Weights of a small contrastive audio-text model: 35.1 epochs.
Rows from block 4 of the audio encoder, named by matrix and row number. Each number is 200 + 20 x the weight over its row's rms, rounded and kept within 0 to 999. All counts start at 0. After the name is the row's rms in percent of the matrix's.
# conv: width-3 conv, dilation 3 (encoder.blocks.4.conv.weight, 256x256x3), inputs 176-197, a 3 kernel for each
conv.44,100,179,233,208,184,197,221,179,186,200,225,210,211,229,171,224,198,208,227,217,223,179,160,201,224,210,199,201,180,204,191,196,215,192,180,224,209,225,202,187,209,211,207,179,217,199,189,190,185,182,185,227,204,186,206,162,199,221,159,211,217,197,190,225,166,181,244
conv.45,097,167,174,220,214,255,217,193,196,221,172,252,225,190,201,197,170,217,179,146,209,237,208,212,188,208,201,184,162,188,178,191,194,190,203,176,200,166,200,199,172,181,201,196,199,166,219,203,167,189,221,200,197,188,196,183,228,235,184,184,197,183,210,210,192,188,234
conv.46,103,185,223,221,179,188,192,203,189,202,197,183,208,176,200,172,180,188,193,204,213,157,194,217,207,207,229,210,188,187,205,171,202,190,209,208,203,199,212,184,191,211,180,199,210,207,205,182,146,206,202,188,235,190,183,206,148,239,222,169,201,213,156,180,174,205,226
conv.47,104,165,203,206,197,220,164,221,211,201,222,226,219,181,198,207,209,188,221,197,213,205,176,188,240,191,229,215,202,194,202,207,200,218,178,181,201,205,201,203,226,158,185,221,205,193,183,207,201,207,202,214,157,190,218,200,186,225,213,206,216,179,197,177,170,197,172
conv.48,099,225,183,215,212,160,225,185,190,236,181,179,155,177,202,207,198,197,205,195,227,195,188,200,193,219,204,205,219,199,189,224,214,184,177,190,193,214,186,186,223,195,176,194,201,184,222,211,199,187,190,207,200,190,179,167,152,201,186,209,235,187,226,214,226,182,219
conv.49,101,178,226,191,224,205,195,226,228,186,229,222,193,216,196,196,160,196,200,184,209,210,215,178,183,190,188,192,213,186,201,221,194,217,177,194,159,210,172,198,202,220,172,190,185,204,185,208,206,239,199,187,198,203,210,187,214,235,197,216,206,216,197,228,229,217,190
conv.50,108,172,215,210,226,214,189,212,206,204,199,226,187,256,205,168,186,183,239,232,214,174,161,192,200,203,192,227,215,171,203,203,176,232,216,221,207,161,195,205,182,179,224,239,229,201,213,171,190,193,218,214,193,196,191,225,167,180,172,219,181,197,215,166,226,180,210
conv.51,100,225,249,185,188,219,189,195,202,171,219,183,172,215,223,205,194,204,238,197,198,178,196,201,198,209,224,210,188,169,152,180,179,211,224,210,185,182,198,185,192,217,185,207,171,201,192,205,184,197,214,218,197,184,212,194,184,248,151,191,187,201,184,188,235,155,212
conv.52,097,206,191,231,222,183,165,220,221,219,159,188,194,200,188,223,221,210,243,200,195,197,197,190,183,171,213,286,178,212,190,217,170,178,160,233,231,213,206,190,215,206,208,226,215,207,207,177,200,157,190,201,187,199,190,207,189,220,194,197,209,186,211,220,184,193,197
conv.53,101,188,170,191,214,241,206,202,246,207,196,262,157,221,193,199,216,159,185,230,172,210,197,186,220,175,197,197,193,215,177,188,228,197,205,195,218,209,229,198,250,185,192,206,229,197,239,237,181,183,193,228,187,195,217,238,160,207,180,212,211,178,200,187,178,229,186
conv.54,099,198,237,138,218,200,223,206,170,193,205,179,208,216,189,176,208,230,229,183,219,199,201,194,193,184,177,219,169,186,161,164,199,217,199,214,207,204,199,189,167,203,200,221,208,217,210,176,187,208,197,232,213,213,173,210,231,174,208,193,206,194,217,185,203,169,223
conv.55,102,225,178,189,176,234,207,198,206,238,174,205,244,182,162,199,223,176,180,175,193,193,217,202,214,214,205,167,202,210,196,171,222,164,202,203,223,206,201,210,224,210,228,204,214,192,184,201,203,231,198,226,194,196,173,200,161,211,221,212,214,211,228,209,203,168,215
conv.56,097,169,189,222,175,194,186,213,214,147,221,182,205,213,208,202,149,199,236,161,237,234,151,171,252,196,197,183,197,194,166,200,179,210,206,194,204,212,200,136,186,185,257,188,197,190,223,187,165,195,181,237,185,211,229,187,196,191,201,184,175,194,199,217,187,198,205
conv.57,100,239,174,197,178,209,213,200,204,207,203,194,197,195,196,200,224,211,201,207,188,215,219,205,168,159,237,217,201,204,200,195,185,198,184,218,193,237,186,185,197,218,171,198,214,197,191,174,196,214,224,189,184,172,222,253,186,179,161,227,219,178,202,197,224,180,162
conv.58,104,181,192,199,199,197,209,206,222,182,172,188,195,204,208,213,237,227,188,203,204,220,180,165,207,213,189,197,227,211,227,210,196,170,216,210,201,194,219,187,173,193,196,214,206,197,225,169,195,221,203,187,187,206,203,214,245,150,204,199,177,187,229,185,203,203,209
conv.59,100,201,191,219,199,201,225,176,207,231,225,174,189,184,250,202,231,175,216,195,208,181,199,213,208,208,195,227,205,183,178,187,181,206,232,213,220,176,192,188,223,200,206,196,191,186,201,169,210,196,195,205,196,199,217,172,240,204,189,177,167,206,202,178,178,209,198
conv.60,100,175,166,231,218,198,214,193,177,199,181,199,201,169,206,175,216,196,193,190,217,197,200,191,193,165,170,224,180,182,207,206,240,230,233,195,211,170,219,212,225,213,211,221,182,172,216,195,237,199,198,184,222,227,173,204,181,206,201,226,230,228,207,230,194,198,240
conv.61,090,237,242,175,224,189,192,221,180,214,191,216,177,208,223,229,195,202,201,213,206,167,226,190,209,172,234,204,184,197,200,227,220,162,200,209,192,205,202,179,227,207,168,200,203,190,202,187,209,206,193,196,177,167,198,185,176,213,199,201,172,192,164,206,226,174,232
conv.62,090,237,228,196,230,184,182,203,216,155,197,204,238,217,176,156,259,187,146,228,203,213,265,200,178,232,201,167,160,187,187,213,218,194,210,245,193,210,217,223,218,217,225,187,200,190,200,208,191,219,223,205,187,197,218,215,217,205,208,212,209,199,207,169,175,219,151
conv.63,106,186,202,206,182,212,221,234,219,212,201,193,218,185,216,178,173,199,177,183,166,190,199,190,194,202,167,172,203,174,198,179,205,240,206,210,201,206,177,174,192,200,230,238,242,181,204,183,175,171,183,227,192,189,212,212,209,221,195,184,223,160,186,221,231,222,205
conv.64,102,227,217,206,197,220,193,161,231,191,223,189,177,202,203,226,176,223,189,208,211,219,239,193,185,166,186,205,190,189,165,219,209,228,190,181,189,205,204,180,193,198,214,152,178,220,227,200,188,192,229,174,177,196,206,220,170,227,225,218,218,209,209,163,198,214,180
conv.65,097,208,177,187,177,231,194,194,202,176,155,196,209,240,224,197,185,212,195,206,218,193,199,203,214,215,172,210,184,182,187,188,194,210,215,184,164,201,185,266,204,202,215,185,202,164,183,205,244,178,197,193,215,218,200,186,191,214,180,211,230,170,190,206,165,178,216
conv.66,096,197,185,205,220,191,196,213,190,209,194,209,203,207,194,216,175,240,217,202,238,205,202,197,179,206,178,198,178,208,187,174,183,221,208,192,213,209,209,226,227,211,178,216,189,171,203,191,197,192,192,175,189,199,203,249,234,164,224,210,210,211,192,178,224,213,206
conv.67,100,184,178,192,187,215,216,188,167,184,236,202,213,164,201,203,231,203,204,203,199,199,218,184,200,229,176,199,205,180,194,231,237,175,240,212,197,210,196,190,202,238,194,187,208,186,181,233,204,166,189,203,225,177,170,259,230,162,214,208,200,142,200,189,204,223,191
conv.68,102,198,194,199,169,209,182,223,195,209,244,209,256,209,196,186,213,166,179,233,197,227,183,233,207,188,177,201,175,183,203,215,193,162,226,171,174,220,203,186,207,205,203,181,216,173,227,191,196,187,229,236,191,175,207,221,198,184,206,152,198,245,183,177,206,228,218
conv.69,101,198,233,199,172,192,233,193,193,206,201,200,223,201,201,204,194,193,201,206,211,179,227,184,237,205,177,170,184,182,176,202,245,215,214,184,206,204,178,171,211,185,218,213,167,210,163,203,243,215,204,170,176,201,173,169,223,187,177,197,186,181,205,170,221,216,212
conv.70,099,222,191,200,167,192,226,219,185,208,190,200,206,199,194,210,228,219,210,225,204,172,192,208,213,213,195,182,203,194,176,225,208,218,232,180,209,221,208,189,215,196,208,172,187,216,247,235,178,219,204,193,189,195,196,236,206,186,170,188,207,174,174,167,216,195,216
conv.71,106,179,190,197,201,222,205,214,213,218,211,172,217,165,217,239,190,161,185,214,209,216,194,252,201,218,200,166,199,227,215,213,182,194,220,198,213,190,199,216,229,178,177,182,200,209,208,192,191,173,192,220,181,177,195,196,217,182,190,192,218,192,207,223,199,192,232
conv.72,096,192,188,231,192,228,208,192,199,180,185,184,169,180,189,224,206,166,223,194,195,181,198,224,210,197,215,175,205,203,167,185,193,192,193,216,229,225,196,208,213,212,203,167,186,189,168,251,202,172,208,194,210,179,175,214,194,210,168,215,231,196,221,183,203,175,221
conv.73,101,225,210,224,222,173,217,189,170,189,187,187,224,206,215,204,142,207,212,203,201,182,200,165,237,187,191,203,202,170,203,214,200,187,178,204,223,246,168,203,182,187,182,236,208,169,196,217,179,194,196,210,238,212,183,219,207,220,207,213,227,231,178,219,186,188,192
conv.74,100,229,211,212,214,188,188,186,189,206,198,210,199,205,193,158,241,183,177,200,197,242,212,207,174,215,231,193,174,173,181,185,237,193,182,192,178,167,200,213,215,215,187,201,187,200,194,227,176,160,214,202,192,196,217,203,184,213,177,183,230,160,232,202,204,205,199
conv.75,097,197,180,234,168,223,190,169,174,191,200,221,201,183,215,155,197,201,223,223,181,242,232,223,221,193,234,200,209,190,237,213,200,214,201,228,228,208,224,192,172,174,199,196,208,185,199,191,183,147,200,184,187,190,224,168,225,191,191,234,239,221,172,219,180,219,218
conv.76,099,172,195,222,200,191,206,189,205,217,203,220,184,207,204,188,205,198,174,210,189,195,230,184,190,173,202,198,207,176,206,180,194,172,196,153,205,198,213,184,181,202,198,211,191,173,187,211,204,186,219,224,218,213,190,222,191,140,193,194,174,182,208,213,173,180,215
conv.77,100,227,182,199,185,218,248,167,215,172,216,191,218,179,223,216,184,193,217,247,199,170,196,188,214,224,198,195,166,166,186,234,236,205,194,200,218,180,186,197,214,193,226,215,202,193,176,207,236,182,177,233,198,179,180,215,204,186,175,231,194,204,172,154,179,206,236
conv.78,102,203,224,218,200,222,198,184,215,187,203,220,200,177,200,207,192,194,170,216,241,197,221,188,217,219,196,201,231,175,207,169,178,189,210,205,221,216,223,189,199,222,168,168,189,176,194,220,226,192,193,197,207,180,195,196,217,190,184,198,221,182,225,195,183,189,221
conv.79,104,196,196,227,197,199,198,201,195,201,184,163,211,205,191,214,179,217,182,187,178,178,207,205,194,187,185,202,211,165,181,174,178,173,219,220,215,206,201,181,217,190,191,199,174,198,188,192,179,183,198,228,191,197,229,237,191,158,216,175,199,198,222,197,228,186,201
conv.80,095,195,203,201,233,215,200,202,198,219,196,174,179,185,199,194,194,191,226,208,222,188,189,207,226,192,190,213,148,191,184,213,208,235,225,194,248,224,208,187,223,220,218,230,191,196,231,153,184,179,189,239,198,205,194,239,191,163,202,174,199,222,205,165,233,204,218
conv.81,104,212,212,185,220,229,233,216,213,208,208,187,166,218,209,160,171,174,211,218,203,209,163,197,196,216,221,198,204,223,191,209,199,175,204,227,221,212,173,218,222,210,210,211,178,178,195,163,180,185,218,197,204,199,191,216,202,195,195,195,177,164,210,197,196,188,183
conv.82,111,219,200,214,187,177,202,219,228,210,180,194,203,216,222,182,169,156,182,201,177,167,165,194,235,195,172,171,202,220,213,203,214,186,224,172,201,200,200,195,232,166,214,226,173,183,207,202,179,199,187,204,196,209,191,197,232,181,217,195,191,199,192,242,211,259,203
conv.83,103,185,209,189,235,195,199,221,189,206,225,181,199,210,220,197,182,222,176,191,197,177,187,213,217,194,200,221,214,213,181,192,194,192,191,216,202,181,203,219,187,201,213,188,199,204,198,235,210,182,192,183,198,190,184,185,218,176,176,205,207,216,181,259,192,203,175
conv.84,103,216,202,208,166,178,216,200,209,197,168,212,191,210,199,222,184,195,195,218,191,204,189,182,211,167,207,236,194,163,194,220,200,206,170,229,213,179,203,198,152,221,183,175,183,208,191,178,208,195,214,169,185,215,175,226,160,213,202,219,183,192,205,191,203,190,204
conv.85,096,164,182,186,218,189,184,229,212,213,244,201,194,178,222,163,182,192,178,200,194,208,174,205,197,213,179,178,167,182,192,175,192,222,207,181,181,167,211,180,181,179,194,196,227,208,160,197,222,211,225,213,175,200,197,203,216,201,224,208,180,213,216,197,184,203,231
conv.86,103,202,207,174,204,215,182,206,166,237,243,181,177,201,175,196,148,140,244,199,179,225,182,194,227,203,149,235,176,185,201,237,184,190,174,192,201,233,189,197,200,198,186,172,186,218,211,201,219,210,192,202,185,205,209,181,179,264,170,202,195,181,237,186,209,192,199
conv.87,103,205,188,210,231,155,180,220,221,207,213,194,201,218,198,198,212,187,200,181,184,186,165,189,207,193,197,227,170,173,205,152,191,196,179,200,201,224,168,195,208,245,204,218,206,165,215,178,196,165,209,222,209,227,216,241,198,176,207,199,221,198,217,170,216,204,235
conv.88,101,224,183,173,223,204,201,200,210,184,186,220,246,213,178,235,197,188,191,211,194,238,234,191,155,190,200,174,194,195,187,206,200,201,218,198,194,196,206,204,171,186,226,182,194,227,177,246,181,219,178,182,213,205,223,237,195,163,221,206,179,200,213,201,202,181,204
conv.89,101,214,198,209,199,216,166,174,184,226,196,186,193,207,214,183,202,178,193,163,204,200,231,155,219,177,214,225,233,225,203,243,202,188,205,203,210,198,196,201,201,216,201,186,217,233,191,219,203,246,197,179,197,176,192,179,188,204,202,209,229,189,249,184,174,172,181
conv.90,099,253,207,221,172,222,218,176,208,188,205,211,169,197,165,170,227,167,190,208,200,203,168,213,219,211,174,190,187,182,186,197,234,217,201,182,207,190,217,207,170,214,175,177,205,195,192,246,180,200,187,214,191,218,205,197,234,180,200,221,212,186,183,199,193,195,172
conv.91,095,225,179,213,207,221,173,178,201,180,206,216,174,217,206,196,198,200,213,223,203,223,200,204,165,189,204,172,189,181,209,186,214,228,221,218,185,178,172,180,210,244,205,209,208,198,190,216,200,233,203,191,185,179,194,243,148,242,196,218,203,212,210,226,234,198,204
conv.92,097,231,215,221,222,204,210,223,207,210,211,214,216,241,200,192,183,183,220,189,185,160,205,216,216,215,227,185,202,205,211,150,198,163,191,204,186,183,187,190,185,207,241,242,193,192,191,198,148,235,196,199,204,183,183,205,179,205,184,186,192,181,202,224,248,178,191
conv.93,100,202,160,223,175,206,210,154,206,185,218,188,196,191,197,202,214,181,206,232,214,204,207,211,204,207,228,163,175,208,165,166,208,229,196,185,221,153,203,197,216,156,180,210,195,215,161,189,175,235,194,227,200,170,200,215,168,201,183,201,217,200,186,217,143,196,196
conv.94,094,185,220,174,237,178,180,190,223,203,216,199,183,202,159,189,165,200,204,188,205,197,175,250,181,191,219,181,192,222,180,186,197,188,173,208,224,222,195,176,192,206,158,214,227,195,196,198,178,189,184,197,196,221,177,195,173,204,192,179,202,188,200,187,225,178,192
conv.95,097,197,186,186,186,168,208,221,215,202,201,223,233,198,226,179,194,177,243,199,226,215,231,218,148,172,162,193,224,203,173,224,210,173,208,203,209,197,186,179,169,185,216,204,193,200,231,168,236,272,175,182,186,192,185,160,186,217,171,217,182,227,193,211,236,198,193
conv.96,091,209,241,195,176,219,232,216,214,218,213,229,205,173,187,214,198,187,189,235,176,221,180,211,206,203,204,190,199,198,162,210,250,211,197,189,229,229,205,185,199,186,196,230,197,228,205,203,182,184,184,193,176,168,158,175,177,193,186,210,191,153,193,203,220,234,196
conv.97,098,242,204,178,211,222,213,190,219,160,211,203,159,236,191,174,212,186,187,210,201,215,182,195,196,182,191,189,183,179,187,168,190,185,180,183,176,198,176,193,199,198,204,176,193,182,239,195,189,197,195,221,166,191,201,225,194,195,170,193,208,215,204,202,212,221,203
conv.98,096,192,210,209,220,196,182,203,244,188,194,193,218,205,208,180,207,195,181,172,205,197,209,161,222,209,190,230,180,189,191,193,211,212,210,195,201,200,211,209,228,187,189,212,212,254,164,180,220,179,190,224,210,190,215,209,182,195,213,179,188,212,200,200,185,184,172
conv.99,097,157,190,223,195,188,217,198,178,173,201,199,202,221,202,209,195,158,202,185,200,204,177,219,232,206,190,183,218,185,184,194,190,218,198,209,201,177,206,211,191,220,198,211,178,206,201,201,213,220,221,218,199,198,242,240,187,196,184,196,204,183,206,256,241,211,186
conv.100,106,203,200,205,185,192,177,189,211,228,184,244,183,168,189,217,233,156,182,181,202,164,221,206,191,225,170,210,182,196,189,210,203,187,208,179,208,214,219,192,244,219,162,206,210,222,211,248,204,197,202,171,175,183,185,233,219,173,215,168,226,181,187,193,195,209,189
conv.101,096,214,203,199,231,186,144,199,214,198,219,203,181,170,213,244,202,221,215,251,166,183,199,215,193,205,196,207,220,214,197,207,214,189,191,195,219,237,221,173,228,221,177,165,209,218,176,182,184,214,187,165,194,190,174,216,178,207,217,206,210,194,190,180,169,198,194
conv.102,099,200,187,223,191,202,186,262,218,204,205,213,213,225,200,229,234,222,228,207,195,185,239,210,182,209,188,203,184,188,208,209,205,184,232,229,220,192,210,197,196,174,214,226,212,229,185,179,196,242,232,205,196,193,224,196,198,189,181,213,225,214,199,162,221,165,137
conv.103,109,207,189,201,221,234,158,192,208,196,205,196,191,236,177,212,220,193,158,170,211,260,196,209,199,206,201,203,210,207,201,191,187,181,229,209,193,210,216,201,208,202,151,191,162,195,200,201,196,219,196,214,197,185,183,190,171,211,195,200,171,182,195,183,163,216,214
conv.104,105,176,165,184,224,196,167,235,209,182,211,217,163,167,190,200,176,197,222,214,185,184,189,184,179,174,188,214,226,220,216,214,214,165,162,191,204,213,185,158,172,169,213,210,200,176,201,218,220,170,216,221,187,187,196,210,193,212,190,210,179,240,197,242,191,219,218
conv.105,103,189,220,203,209,193,183,195,215,178,191,185,221,176,209,208,187,192,200,208,198,178,196,181,207,175,185,197,152,196,198,198,210,231,180,220,182,205,200,202,181,181,168,225,199,178,202,205,215,181,232,186,192,175,191,184,132,212,210,210,200,184,181,203,186,189,225
conv.106,090,248,176,177,208,215,190,172,229,205,183,202,187,202,193,189,193,216,214,177,205,178,212,216,199,190,206,200,190,174,209,214,223,183,195,215,222,210,220,185,195,221,180,196,206,193,195,170,183,210,185,180,186,182,202,160,223,217,204,183,198,214,194,219,197,187,198
conv.107,098,207,196,208,214,177,242,242,204,198,228,179,180,183,190,222,176,209,181,195,202,192,202,205,207,186,212,195,240,155,215,189,195,182,187,228,230,200,205,191,249,177,168,229,200,197,207,201,230,183,220,213,223,204,197,182,185,197,195,202,177,212,180,192,253,193,194
conv.108,093,202,179,208,200,192,173,208,183,178,198,190,212,201,185,189,206,214,193,181,206,183,210,181,216,204,191,194,186,203,223,202,154,175,209,191,193,168,222,205,172,168,222,185,177,197,213,163,205,203,187,170,206,210,214,251,187,224,211,220,198,210,194,235,238,203,206
conv.109,101,209,237,165,130,179,236,200,217,193,195,203,219,181,234,181,217,200,207,205,176,203,150,218,179,192,223,190,172,202,171,228,211,177,190,217,185,196,221,210,181,217,192,187,200,246,185,198,199,207,198,164,212,202,216,227,211,195,221,186,205,195,187,200,187,223,193
conv.110,098,204,164,154,166,204,237,179,207,228,215,204,200,245,227,186,187,205,188,181,196,194,211,210,199,176,154,245,200,211,221,179,239,208,204,196,196,226,232,213,201,194,207,202,206,195,205,192,221,233,200,204,222,194,212,181,189,200,196,220,204,189,175,228,171,183,208
conv.111,108,208,206,184,181,217,220,205,165,199,171,200,208,216,191,221,175,194,227,183,191,198,219,185,196,187,208,214,179,191,199,175,187,189,205,228,212,209,214,186,228,175,210,212,183,233,233,259,180,195,223,218,229,187,203,205,179,208,232,218,169,205,176,162,232,219,203
conv.112,106,212,204,186,222,214,192,185,204,223,238,177,202,186,215,240,193,218,212,216,229,199,220,225,181,193,210,225,204,232,228,208,179,198,179,211,190,212,217,219,209,207,222,191,255,214,213,217,205,201,201,211,207,197,209,192,185,172,154,160,191,220,192,236,156,183,222
conv.113,106,228,208,195,255,207,160,242,204,228,210,241,221,184,187,202,187,150,211,195,206,241,193,173,202,211,223,180,193,248,208,237,194,180,191,204,206,215,236,226,220,189,188,214,167,226,180,200,184,240,219,214,190,190,192,189,190,197,172,200,199,209,224,197,187,205,222
conv.114,099,203,209,197,182,240,214,199,214,187,218,200,199,204,210,188,193,211,224,179,172,224,194,199,245,214,198,160,188,175,205,206,222,207,201,187,179,179,235,223,181,201,188,163,196,240,184,204,197,183,218,197,202,205,190,202,173,222,220,196,187,196,185,168,172,202,204
conv.115,101,237,200,209,237,188,170,210,231,181,208,189,188,214,214,183,193,220,195,211,242,181,221,173,158,230,194,190,175,179,196,203,205,230,178,206,197,224,202,155,201,204,194,196,221,168,162,199,195,236,205,201,216,210,160,188,209,179,212,202,163,204,205,206,221,221,199
conv.116,101,200,196,185,193,208,210,170,217,200,209,210,179,187,194,206,208,206,203,193,180,177,192,232,176,212,187,176,196,197,193,200,183,203,190,171,188,214,183,189,208,183,198,227,245,192,209,218,197,209,194,186,222,198,188,158,232,221,182,183,216,202,199,219,210,215,200
conv.117,106,196,183,206,193,191,190,173,165,213,197,225,231,197,183,176,220,199,168,187,211,205,225,167,187,190,194,201,204,189,189,171,191,229,195,201,210,197,197,196,141,178,222,190,215,214,195,206,200,193,196,223,183,176,191,200,192,197,215,186,184,199,207,227,188,224,174
conv.118,099,195,205,184,222,181,227,186,186,204,167,196,171,201,197,176,187,195,199,217,213,192,180,203,222,177,167,181,209,187,209,209,195,208,174,210,208,193,189,188,200,201,199,196,181,187,209,168,202,226,224,237,219,223,214,197,187,187,169,183,213,253,197,205,188,225,181
conv.119,104,215,229,231,173,184,204,185,198,234,167,236,207,226,167,187,214,209,156,203,193,181,164,206,202,201,228,146,220,176,185,185,185,194,207,205,161,202,209,207,193,210,172,235,202,210,173,243,214,170,180,231,199,184,175,176,187,209,210,181,217,188,208,185,218,215,173
conv.120,105,206,231,211,176,193,168,170,197,187,236,241,162,187,190,202,187,220,197,191,222,198,187,184,177,183,238,210,191,184,189,188,210,200,235,240,185,204,208,216,232,191,181,187,218,192,224,192,195,197,198,184,186,186,168,204,192,196,214,205,219,234,170,165,192,183,185
conv.121,103,221,220,204,177,193,171,228,195,181,224,172,196,223,235,176,274,188,204,154,170,233,182,223,160,214,193,145,190,207,200,195,180,193,197,216,210,190,171,225,195,197,189,208,200,208,228,150,199,185,203,229,215,218,209,224,178,204,192,236,218,217,208,194,203,179,188
conv.122,093,194,209,205,219,191,167,196,197,209,214,188,227,181,204,222,200,209,212,180,195,206,217,180,200,260,193,164,197,208,174,172,180,197,228,197,143,180,200,217,196,175,230,209,199,228,192,208,237,239,202,223,232,209,220,168,202,169,201,207,197,219,191,179,192,186,186
conv.123,105,196,183,180,213,197,184,222,174,196,239,175,194,196,196,176,232,180,194,197,192,205,210,208,190,202,189,213,209,195,181,216,188,204,222,205,211,250,193,177,182,168,169,192,182,219,190,202,191,193,203,212,212,209,167,163,166,188,223,193,187,195,198,198,196,195,203
conv.124,099,207,190,212,174,196,210,179,201,215,181,176,221,196,189,181,231,210,208,191,211,217,211,196,198,246,175,188,216,204,204,215,209,195,209,196,197,197,205,164,204,195,160,216,186,218,234,178,175,179,203,222,207,220,177,168,197,201,209,221,166,217,206,226,188,190,197
conv.125,099,197,218,207,216,225,187,195,208,221,186,187,203,216,186,200,217,193,196,197,192,223,218,205,168,198,218,183,209,177,201,222,169,216,213,168,158,188,173,244,208,200,191,192,198,210,228,194,207,229,209,177,200,209,210,182,213,179,191,186,220,199,202,155,241,224,179
conv.126,094,180,199,208,185,188,236,216,197,197,192,173,202,189,215,221,198,182,206,192,204,192,199,236,220,169,220,197,208,200,186,204,196,182,211,194,195,213,178,201,190,196,251,191,226,226,200,195,215,233,186,243,217,205,208,145,189,194,207,201,150,182,199,191,185,222,201
conv.127,104,187,199,152,200,219,250,193,166,174,181,169,197,184,218,197,165,215,205,206,220,197,220,166,229,176,198,179,196,200,180,231,162,193,199,194,198,198,200,181,166,206,214,168,159,229,215,217,233,210,199,196,193,204,208,160,197,201,188,191,195,219,180,222,172,191,231
conv.128,103,193,185,243,201,203,207,222,179,181,211,184,200,205,217,189,197,190,217,186,205,217,202,179,227,203,231,200,173,197,217,197,181,192,193,200,203,170,164,195,201,205,214,218,216,229,225,208,184,199,193,221,179,218,210,167,224,196,159,212,223,177,204,221,202,213,177
conv.129,098,218,182,214,195,212,213,257,254,233,217,222,219,225,216,161,168,180,183,186,204,192,200,208,184,198,247,197,168,196,206,236,228,218,205,220,228,202,200,230,228,205,191,194,172,171,168,222,175,203,193,184,215,197,207,169,194,226,236,197,217,203,175,202,184,152,194
conv.130,100,200,171,207,173,225,192,209,203,181,214,239,160,233,186,181,258,167,217,239,196,190,168,180,191,181,216,194,162,178,213,222,211,195,206,176,186,216,196,181,202,199,200,208,174,203,211,181,193,197,195,219,214,206,194,225,156,247,211,208,193,199,211,228,171,214,209
conv.131,103,189,184,182,199,177,186,223,191,193,185,193,208,196,170,205,197,175,215,181,201,188,196,213,180,196,194,176,216,239,190,215,186,205,203,189,179,178,199,197,165,212,255,201,175,182,211,198,194,199,224,226,159,200,211,209,212,200,219,179,207,214,199,240,213,177,179
conv.132,093,195,192,174,178,160,200,172,210,151,189,202,245,207,217,251,230,158,212,178,175,215,205,182,155,217,185,208,196,170,223,173,181,180,226,215,194,206,197,229,184,217,224,201,179,235,210,229,177,219,208,160,221,223,210,208,225,176,183,195,163,207,203,207,215,207,169
conv.133,098,177,226,189,219,200,204,231,195,191,198,200,185,199,200,217,213,210,203,207,219,210,189,204,184,185,168,184,207,185,187,183,193,194,180,209,218,188,205,187,197,202,194,201,197,186,201,173,196,185,203,205,211,186,215,188,198,216,204,204,195,195,203,251,193,163,240
conv.134,096,238,184,187,206,197,178,231,214,228,182,176,218,194,213,203,170,172,241,228,200,174,212,208,197,193,166,202,203,209,188,177,190,176,191,195,209,206,222,205,184,182,189,206,170,219,194,210,169,191,166,175,194,212,201,262,202,224,185,172,194,185,199,213,222,179,174
conv.135,104,172,203,236,220,179,188,199,198,206,191,188,207,185,214,229,201,189,170,199,194,192,230,179,201,202,195,184,196,214,211,227,195,213,174,222,180,200,212,197,217,200,158,219,208,185,170,231,214,185,219,195,182,211,212,170,227,180,186,196,217,188,230,156,174,188,215
conv.136,100,180,200,198,171,174,190,182,206,265,208,202,205,194,216,215,189,176,154,186,186,190,191,193,189,197,245,204,186,201,202,230,196,183,184,204,200,222,179,176,215,215,169,219,225,205,183,222,174,218,198,186,211,180,196,162,189,200,186,180,195,202,193,221,186,221,241
conv.137,097,188,194,209,218,177,212,168,177,177,231,191,203,206,233,211,200,167,179,200,214,194,191,188,199,216,229,154,171,166,206,198,201,227,200,209,200,208,178,190,195,216,191,230,204,219,211,215,212,210,204,179,218,176,187,169,182,176,210,191,239,193,205,149,196,212,182
conv.138,095,212,209,246,206,227,207,153,206,208,186,205,190,192,186,204,185,192,200,164,174,220,223,199,199,182,191,230,182,204,199,214,192,193,242,179,187,143,181,251,197,205,187,208,185,202,204,221,201,201,209,191,185,204,240,164,175,216,231,225,185,242,191,210,193,221,166
conv.139,096,220,203,167,219,177,219,208,176,231,191,209,179,164,183,195,184,203,207,167,210,170,222,191,182,195,187,203,177,182,179,215,184,179,199,212,222,195,186,215,169,194,190,211,203,196,195,178,191,199,191,199,165,189,173,200,223,219,232,227,197,204,212,226,223,181,189
conv.140,106,177,229,184,203,184,196,202,210,215,174,204,191,193,218,202,239,214,191,228,189,195,225,242,183,163,198,216,210,167,198,237,197,211,196,191,198,215,208,209,212,206,207,188,184,221,202,236,221,209,214,204,197,209,231,198,203,217,198,198,228,201,217,199,196,195,182
conv.141,096,201,194,182,190,212,195,215,207,179,198,185,223,207,206,211,199,202,171,240,191,176,219,203,180,187,192,197,236,237,219,249,185,177,184,197,208,188,201,193,193,217,200,199,215,195,172,212,246,181,194,192,232,208,204,207,227,209,212,212,202,190,207,175,204,231,205
conv.142,106,184,225,187,177,222,249,184,189,184,193,187,206,205,225,181,256,188,136,209,226,195,195,201,185,186,230,155,228,173,184,195,188,205,218,174,213,192,197,201,176,216,216,205,197,193,184,208,201,249,230,190,201,200,204,207,214,246,189,196,174,203,219,172,183,162,204
conv.143,101,169,196,231,215,235,182,186,211,189,221,208,167,178,176,235,192,173,233,186,170,196,199,215,225,204,176,205,200,221,172,183,192,194,204,211,198,254,230,188,229,217,204,220,204,188,229,200,176,174,184,202,186,184,180,213,197,210,155,200,221,208,214,188,216,207,176
conv.144,100,228,183,191,217,206,209,210,196,209,187,189,199,198,206,190,212,162,219,223,212,203,187,205,189,188,203,240,195,216,159,170,209,189,223,199,203,201,197,169,213,177,210,199,197,205,218,191,254,189,157,173,220,184,220,203,178,218,214,201,184,180,179,242,223,195,212
conv.145,096,258,203,232,191,196,215,185,191,195,191,185,204,219,196,191,177,209,254,225,184,164,203,178,229,142,206,205,183,211,223,234,210,180,168,177,223,208,204,215,213,183,151,224,193,186,215,203,139,179,195,232,206,205,173,212,214,164,205,183,196,161,201,183,195,185,237
conv.146,101,191,199,206,216,187,221,226,216,199,168,193,203,197,214,223,194,208,197,190,179,199,192,186,193,189,182,202,195,146,188,230,198,206,203,185,195,196,213,190,170,211,220,185,212,211,187,174,211,182,205,227,186,201,182,171,186,221,225,223,214,182,189,217,213,215,166